python train.py --train_examples=72500 --crop_scale_min=1 --horizontal_flip=true --translate=0.06 --color_jitter=0.1 --tokenizer="word" --embed_dim=256 --encoder_isotropic=false --encoder_widths=[96, 192, 384] --text_encoder_layers=12 --optimizer="adamw" --beta2=0.99 --eps=1e-08 --decay_fraction=0.4 --final_lr_fraction=0.05
Rows from block 6 of the image encoder of a small contrastive image-text model, named by matrix and row number. Rows with one number belong to one neuron. Each number is 500 + 40 x the weight over its row's rms, rounded and kept within 0 to 999. All counts start at 0. Numbers have three digits each.
Before each neuron's rows are labels from the 100 images, of 14976, where the neuron reaches its highest value: "responds to" is what is common among them; "colour at peak" is the nearest of a few named colours to the mean colour under the peak. Only what is clearly more common there than usual is listed. The data: dead-leaves pictures: piles of overlapping shapes.
# fc1: MLP up (encoder.blocks.6.mlp.fc1.weight, 768x192), inputs 39-77
# fc2: MLP down (encoder.blocks.6.mlp.fc2.weight, 192x768, transposed), outputs 39-77

responds to: grey
colour at peak: grey
fc1.596:467465491475498619518509506504513543508474520496564453512497528498441443476507559452506406487523513449482550515492518
fc2.596:436493476573597495448506438584517443420450497529529518534466577521515531523531529452562520451501507507572461455511485

responds to: vivid
colour at peak: blue
fc1.292:450591501496554468467536539534531483594466493545504491482487512461551533392533483455440454468567489503487544519526425
fc2.292:462511503526470441537484514453435545513517550469548479449510494414456496514524492474473569484491557474493488492521488

responds to: mixed sizes; dark
colour at peak: black
fc1.333:506507567505459547502460529557468529487465525528457602522541510483467507565518390491469492513471496493483462519530559
fc2.333:518504422581576482489520408500533559556505498516536558515467551567524527532590551498539524530454494604514513504543508

responds to: large pieces; pastel; grey
colour at peak: pink
fc1.524:520596544485459550503552521469469460520546576523557457498485508506415529442518537534507434528483481518566479466451578
fc2.524:491436499556493473553492498524524437542515455476530464468485555531423480531525482510544465460530478558510566446517481

responds to: vivid
colour at peak: green
fc1.252:521476575532474491552489536522514495533420538478476560485525495539436455485488529524493524440448518480580518496530488
fc2.252:515513507488486493454470567432456485425499485466488516440520548491457543468413443455494522558515460420546521507507500

responds to: mixed sizes; dark; grey
colour at peak: black
fc1.422:548521605543476480495486504487518522520524523498492466500470525449450547531413475519495547431456517533502527499507485
fc2.422:511554451563488437474496539578488516441476519443562477566470526507474550488541456428498408556577557479500482486465480

responds to: grey
colour at peak: grey
fc1.425:496549544504520503498538413473532451482569506566465583456479508461476496532445491460506499445554586418420465511507467
fc2.425:467463424492486502464451520489488465487474585494473522506513465533523489547469553403530462439548498470500498501475469

responds to: large pieces; dark; grey
colour at peak: black
fc1.98:520507544522514546563533502472563542519504519482439576507541499503514553538493484468498525483501505493462504481498416
fc2.98:537504402502550501486511531501475476490419479480505525571523504559512472540523503491519522480532463519498414477621566

responds to: mixed sizes; pastel
colour at peak: pink
fc1.623:465552437484524521530495466458588510444496553484543484472472425502454488509395534452539509566461523516454480501475495
fc2.623:485496450613478416498491544471531486605549453517514538503525508489498558530478506456525584508525485452535475569470533

responds to: vivid; mixed sizes
colour at peak: purple
fc1.708:451527479480517532420463478540504474452487531551526487446531481529528518478515574490465488575504559545612447550503508
fc2.708:484504479446469544479535509513448465481473413474567457496483431497491477480518437561504494511558459491444503501438496

responds to: grey
colour at peak: grey
fc1.310:505508499477637491449524497442525545497470493516542478493511550398559495456416466453485447466509473508437505405501520
fc2.310:564478485381435560504410488574506464480515460554482452551492482534430521526404550450480537491453550506532512502536496

responds to: vivid; large pieces
colour at peak: blue
fc1.224:573513545516574448466505465502539465560518504479466506524517488482461536467552456528483508505483471378533463549471430
fc2.224:549433492544506501491514424570499475494532496531485485532518537489434446433484511546430555465485552482551480489463496

responds to: grey
colour at peak: grey
fc1.457:544410471511519532519564453464512526480497531512547451556522579441424470540556512499481465476484433471472507366508510
fc2.457:537492540534494458517536506481503526516473608436497465550398597476486521583435511493472524477471448500540456474505540

responds to: grey; dark
colour at peak: black
fc1.727:467410526505455489458474484618514472509500471507522478555488522520531488520440551546527488495504513532549504534506437
fc2.727:452522574507566538575488541563509511448471507524550503581511485502545538576499490467543496471553492514464461512499471

responds to: grey; large pieces
colour at peak: grey
fc1.340:611481467492485506451436493468475390490446515565538462472562515508483493487462502419465421486517465471562513467586538
fc2.340:486477446540592457520502481485566482463521509534523468504569486459550502490495530543489515556462424591553546445536451

responds to: mixed sizes; earthy
colour at peak: brown
fc1.384:486513528468469501450547494457501522418542516532592554449514463536511455484467514509533514445464530526514585562588441
fc2.384:469505454558473482526444488472536500524497539502565431472504457530495516501502456453479521489459443494448516441477516

responds to: vivid
colour at peak: blue
fc1.498:529484523577451499479451439500523540481495501504515496480482450560481490435524517468471493476530480496554465509474459
fc2.498:537509533565510560501547521422432503537448518543457521497505475465495504446522544425412547475488521429524457501549465